Weights of a small audio frame classifier: batches of 64, trained on single English nouns, adjectives and verbs, spoken by a formant synthesiser in many voices.
Rows from block 2 of a small audio frame classifier, named by matrix and row number. Each number is 128 + 32 x the weight over its row's rms, rounded and kept within 0 to 255. All counts start at 0. Numbers have three digits each.
After each channel's rows are labels from the 100 clips, of 14976, where the channel reaches its highest value: "top examples" is what is common among them; "lies over" is the class under the peak. Only what is clearly more common there than usual is listed. The data: single English nouns, adjectives and verbs, spoken by a formant synthesiser in many voices. In brackets: how many of the 100, against the usual share in percent.
# conv: width-5 conv (model.blocks.2.conv.weight, 192x192x5, each kernel summed), inputs 64-127

conv.143:087119107122153125069122065126082170125170119153131177132137160129158138146124144139094191143121071085182153104111079106119141140124063113113154130138167185089122112195133140106166183127165128
top examples: /k/ (57 vs 18.5); /g/ (28 vs 5.8)
lies over: /k/ (55 vs 2.5); /g/ (28 vs 0.3)

conv.20:117152123139143155128102125168174127098109103125125155072140081121150062121187121159141127189144155116149144130134137099121136118165132104102199098120104135069080233058051120141115110128065158
top examples: /ɹ/ (98 vs 23.5); /n/ (55 vs 20.4)
lies over: /ɹ/ (93 vs 1.6)

conv.100:159083154079053104146150139077146106032066149201150148094189140086136161132147163129068119133152103120179060180133152205128078133087116151166112101148184148112077129120126113091106137149156146
top examples: /ɑ/ (67 vs 10.7); /t/ (59 vs 27.9); /k/ (38 vs 18.5); /w/ (31 vs 7.7)
lies over: /ɑ/ (67 vs 2.1)

conv.8:122161107167153160202141151125085108149162141193131149108147061069099179121063170183130163138100063153123125158121070099190145041135128121109142104150149136159155116118173125129103067152114137
top examples: clipping (52 vs 8.2); /s/ (48 vs 20.3); /ɔ/ (29 vs 9.8)
lies over: /s/ (40 vs 2.4)

conv.48:185082197138153135143145120170090150170158142109163123162178181126143096089137152108145115045138134104115111162132133140131115134164041167064105103125109197126116138095055086093157135076154155
top examples: /s/ (96 vs 20.3); /ɝ/ (46 vs 13.1); word: sister (25 vs 0.9)
lies over: /ɪ/ (29 vs 1.8)

conv.75:115127115147089122106134117089147112137170146121172103138146147161133085118194131169154051176217160164138069112128151146136097114080136113122085106088091088156112126156138107132105114152115106
top examples: /ɹ/ (100 vs 23.5); /n/ (58 vs 20.4); /dʒ/ (28 vs 5.5)
lies over: /ɹ/ (100 vs 1.6)

conv.191:094158117123186169140157118195103138163137082109101160184137085161111141081107105147102126072145189122170148074151206109102123141133085123132066153130076132125135128136125169140166055121114151
top examples: white noise (57 vs 12.3); thin (high-pass) (29 vs 11.6)
lies over: silence (100 vs 56.6)

conv.79:131196109149148134124121096139062113103155073130120182125150080119188121112106159101149079094088129062103090103139125137077171133123139132165154134124097090129110126186152121110146094154130126
top examples: /d/ (72 vs 23); mains hum (52 vs 12.5)
lies over: silence (88 vs 56.6)

conv.121:152142115141129078132155131097121119133146156106093115107164083157122102104089101120138095058142149208074113074139117103186129111136140158080167101101165125115133143135102081085114136158097157
top examples: mains hum (49 vs 12.5); /s/ (47 vs 20.3); clipping (25 vs 8.2)
lies over: /s/ (40 vs 2.4)

conv.40:090138117110192149101079107162089132129142149121175133103160110232106142148151135076120113146103136136105142117139118136144132107162171128171145146173173097164150070075087130120130111128131066
top examples: /ɑ/ (60 vs 10.7); /ɔ/ (29 vs 9.8)
lies over: /ɑ/ (56 vs 2.1)

conv.130:105079146147137165129109077163113129103131056127128188141084088063123109119157110156140121163149130196089138152127124120144112134172146100120090132111126110091113117151093087149123132106161144
top examples: clipping (52 vs 8.2); white noise (44 vs 12.3)
lies over: silence (100 vs 56.6)

conv.146:117124129150161140112147148096116154112045112135131062117146109136173139086132156128112133144159077104095068109139143190112130105088099180048110154122172136149114136126177081107104106156145169
top examples: /b/ (47 vs 14.1); /ɔ/ (40 vs 9.8); /w/ (28 vs 7.7)
lies over: /ɔ/ (38 vs 1.9); /w/ (25 vs 0.5)

conv.187:089140167097132122193134135136128113115142127121160082153114192091087085127182174154122066084091114119156147130105169157178058082101125094082085091139120134109156132108060159125115166140080158
top examples: /ɹ/ (60 vs 23.5); mains hum (46 vs 12.5); /ɪ/ (36 vs 14.4); /ɝ/ (30 vs 13.1)
lies over: /ɪ/ (34 vs 1.8)

conv.55:138133148122099147071137142149091134124136117160073123169144193114140142134183093082124168122154054126114113169157098107098153105188171074112160141073110178082207164152097128127144146067161132
top examples: /b/ (62 vs 14.1); mains hum (32 vs 12.5); /g/ (25 vs 5.8)
lies over: /b/ (60 vs 0.8)

conv.35:139123150080082069156113140202170121128123095109222105138115127161134117113170157166155091145117089216101147175133096093179121092172190161156137124144113126148113113124121124103146120142134141
top examples: /s/ (92 vs 20.3); /t/ (58 vs 27.9); /ɔ/ (34 vs 9.8); word: sister (26 vs 0.9)
lies over: /s/ (92 vs 2.4)

conv.116:119154119099109125145129156127150119083086177061183104153129082085139180171119139109086142101124191138165131042135189135130080155101133130104123095110154101122094168112158107062103180126092146
top examples: /tʃ/ (52 vs 7); /ɝ/ (44 vs 13.1); /p/ (30 vs 10.1); /i/ (25 vs 8.5)
lies over: /ɝ/ (35 vs 1.8)

conv.102:149152118127106084184129123151154141205079105111144145095069123196109120108172135144126129150139162111120132135186069092146125109104159146138098143111120084117114095084088161147172146096151091
top examples: /t/ (100 vs 27.9); mains hum (34 vs 12.5); /p/ (26 vs 10.1)
lies over: /t/ (100 vs 3.2)

conv.129:098124185084105147163112088122089164092114148099172101167146185125100105149090163068177123121152119181175089124102070096078140151140175140130139096139176140165118123115185144165101163136087129
top examples: /tʃ/ (49 vs 7); /p/ (36 vs 10.1)
lies over: /tʃ/ (49 vs 1)

conv.166:138175133123144077165119146159134165109186159038154141102143143078177078135138159148119128136113130171078102122102186190113087098151124101117133125153150153110127109108169153143141117147063097
top examples: /s/ (56 vs 20.3); /ɝ/ (35 vs 13.1); clipping (32 vs 8.2)
lies over: /s/ (42 vs 2.4)

conv.51:161113146166105162096124135163139138127140150101131135158095138134126148143144175147145101104103176135095072096125140157065144150164108097073177135131158094113112157156157118155149052167149132
top examples: /p/ (78 vs 10.1); /t/ (61 vs 27.9); /ɑ/ (27 vs 10.7)
lies over: /p/ (78 vs 1.2)

conv.144:156175116146106064087123183101103106155114152124131109124165151163141168092113087110085053154116136170114113143174162145124114082131127192114118077116101081113101127140133166065139185119093124
top examples: mains hum (56 vs 12.5); /p/ (41 vs 10.1); clipping (33 vs 8.2)
lies over: /p/ (36 vs 1.2)

conv.153:132157130099106147126117130136123172109129123119116123127108108110139043188179170125108119143114160081087184171135121119118063141075168146102173073122179208119129103128126140157147137124186080
top examples: clipping (37 vs 8.2)
lies over: /k/ (27 vs 2.5); /b/ (26 vs 0.8)

conv.45:137196102188104159157126126148090158145078103094149118114107169134154043097116128113171134152138108115113172119154218126100168135118073187155138166119147166093070127136133130111122105129167131
top examples: /s/ (64 vs 20.3); /ɝ/ (33 vs 13.1)
lies over: /s/ (44 vs 2.4)

conv.174:116132161166122144122151140126105188053130151099167106158125152084155162144147167110145085161059050097085112116133118093127080113112131087058143089138153146066127128098167117164172067065107149
top examples: /d/ (67 vs 23); clipping (31 vs 8.2)
lies over: /d/ (64 vs 1.3); /t/ (29 vs 3.2)

conv.145:133117116109142080076188128122100112111104128138168092125125106148071173177095176092142099134157113208172137113139129133176192139145135221128124152111140135153105149107192138124206129192110103
top examples: /k/ (80 vs 18.5)
lies over: /k/ (79 vs 2.5)

conv.32:117133121086115103091111177107138113103116128105135116154138055077126120107117156172128138169117157123067046106160127131131159145101091141119080156115135118210104168095133109125077128137112176
top examples: mains hum (56 vs 12.5); /p/ (44 vs 10.1); clipping (35 vs 8.2); /ɑ/ (27 vs 10.7)
lies over: /p/ (42 vs 1.2)

conv.77:106100077107162122113093149101217181137106153093146192104152101128143087097120128135121129132164098087148149118118082132152104098098158220092129133155106112147105174153182113131132154124122138
top examples: /p/ (37 vs 10.1); /æ/ (32 vs 8.5); /f/ (27 vs 8.3)
lies over: /æ/ (32 vs 1.7)

conv.184:138132173152104069085091128115141160111170097114120116142186076126097177129112080135076124094108081155136145123105101104127165075163152102127139121086157125114104100091128203125189097083174124
top examples: mains hum (68 vs 12.5); /k/ (58 vs 18.5)
lies over: /k/ (46 vs 2.5); /t/ (25 vs 3.2)

conv.181:161134159103107147128114100135074146134107108091130142095132082112105111134098128124196100135144192076152090090153109086089142133131138098106134112137105162104103063147116060158155168182150139
top examples: white noise (64 vs 12.3)
lies over: silence (96 vs 56.6)

conv.185:090131115118092047155167152038085125119155063057125152115079181105123076211129100106141151090123130203140125104115105114065118112086157159096123119164126095100075127093089157118139129081082101
top examples: /s/ (72 vs 20.3); /ɝ/ (34 vs 13.1); /ɪ/ (33 vs 14.4)
lies over: /ɪ/ (29 vs 1.8); /k/ (28 vs 2.5)

conv.151:111140149157105152075124094141130111103174102079127193111168111073124112117127152096143105105054068226107077176129082109098153163110181114143115084155175111123122072098167127120152113090168128
top examples: clipping (54 vs 8.2); white noise (34 vs 12.3); /ɔ/ (33 vs 9.8)
lies over: silence (85 vs 56.6)

conv.152:120152097130085079118088175116167111102119118115142156110118118151118101200136117088119154090132166098128119118096135117126133133150106138104134160120129083099111142120168099136148188166084154
top examples: /ɹ/ (50 vs 23.5); /s/ (43 vs 20.3); clipping (25 vs 8.2)
lies over: /ɹ/ (42 vs 1.6)

conv.16:183064175146095110123139172088138152134131093166140162159117135080158141177107108135065117155168166136138112088122160195139126069118098073072116195179149108054150134139124071135143102141155139
top examples: /tʃ/ (75 vs 7); /k/ (39 vs 18.5); /i/ (35 vs 8.5); /ə/ (25 vs 7.5)
lies over: /tʃ/ (75 vs 1)

conv.119:145102157148161139125152116133129127156123142154121191170152098173117190074094093119154123179142087116150139103173088128096160143098173099127176107150119143121092094149154071151158074119119105
top examples: /s/ (78 vs 20.3); /t/ (63 vs 27.9); /ɝ/ (31 vs 13.1); word: sister (31 vs 0.9)
lies over: /s/ (77 vs 2.4)

conv.118:162141106089133160141202156179216125121138098138119157089162117097133106149201140085067153075130115119100133140116156174173099117091071046133128159105146083138076134156075122137120158151105136
top examples: /ɹ/ (54 vs 23.5); /g/ (50 vs 5.8); /n/ (46 vs 20.4); /k/ (42 vs 18.5)
lies over: /k/ (40 vs 2.5)

conv.169:121143094229156148155109137124144123119103117083102189101089206153156116135116091114085144101094168117099070109127127142092140072151092074123085158119142070129102181076177153138116206141098081
top examples: /ɹ/ (61 vs 23.5); /i/ (28 vs 8.5)
lies over: /t/ (40 vs 3.2); /ɹ/ (32 vs 1.6)

conv.4:068095090127079131152162164139112133172105188157116102094108162116116123099113086154156163157126160115136141110129057131157074164152072170161143133140195073029118124085135071074148194147133168
top examples: /ɹ/ (86 vs 23.5); clipping (26 vs 8.2)
lies over: /ɹ/ (84 vs 1.6)

conv.133:214143145103120146119085114153085120129100098122084117160068095119126123127123114099133098086157184197091124120169101133079113147126131109092086107156125113172145150110120192134106074159172084
top examples: /p/ (74 vs 10.1); /t/ (56 vs 27.9); clipping (27 vs 8.2); /ɑ/ (27 vs 10.7)
lies over: /p/ (72 vs 1.2)

conv.189:165185124080135143106112117171100168126095119118142107120152100092155144093111148138198102147095100110144127174097139115105125142143177073125130077117153184095114132172133121140128153084145203
top examples: mains hum (38 vs 12.5)
lies over: /s/ (33 vs 2.4)

conv.47:103165120145183205093104132096176126121153107124093168129112102102141172105116165161063077158103148114147052129097135149158188158089119084187106076151170123100144108099173149137097119120106116
top examples: /s/ (55 vs 20.3); clipping (41 vs 8.2); /ɝ/ (33 vs 13.1); /p/ (27 vs 10.1)
lies over: /p/ (26 vs 1.2)

conv.60:142145081103110131138115133189151104105172074112163145159130137190140079109209091162156154160108094154119127142165054087063123093095083143150106133095097098106138089133135141130157120113155113
top examples: /t/ (61 vs 27.9); /d/ (50 vs 23); clipping (40 vs 8.2); mains hum (35 vs 12.5)
lies over: /t/ (49 vs 3.2); /d/ (44 vs 1.3)

conv.7:107158085109151121090085125125161172118104149096066117131125164127103112166084120085133125121116146154135116111133150148161118150038117176124116053108074112182118131102147120124119084145134165
top examples: /t/ (63 vs 27.9); /p/ (51 vs 10.1); /æ/ (35 vs 8.5)
lies over: /æ/ (28 vs 1.7)

conv.66:138129147113055179125169051137116114125095111154141060192120143123141142145113176179187103172156167120188107109145135126133156178119111096143105160073165171139115079119104124133082128123138090
top examples: /t/ (56 vs 27.9); /w/ (42 vs 7.7); /ɑ/ (36 vs 10.7); mains hum (33 vs 12.5)
lies over: /w/ (31 vs 0.5)

conv.107:166120149094152089094146088074149121135170064166149116169116195165139199193169147124133066146118110218139121146094095137102102188152122132125078172137121103148129137148099170090086135089165140
top examples: /tʃ/ (66 vs 7); /p/ (31 vs 10.1)
lies over: /tʃ/ (65 vs 1)

conv.41:117131144159126139109118137123142130120096152128135140158153118102084077122177132149197161130153078096126135093161082157128110132126093068126133110106127155116108098157125093151135184175158195
top examples: mains hum (51 vs 12.5); /k/ (48 vs 18.5); clipping (32 vs 8.2); /ɑ/ (27 vs 10.7)
lies over: /k/ (38 vs 2.5)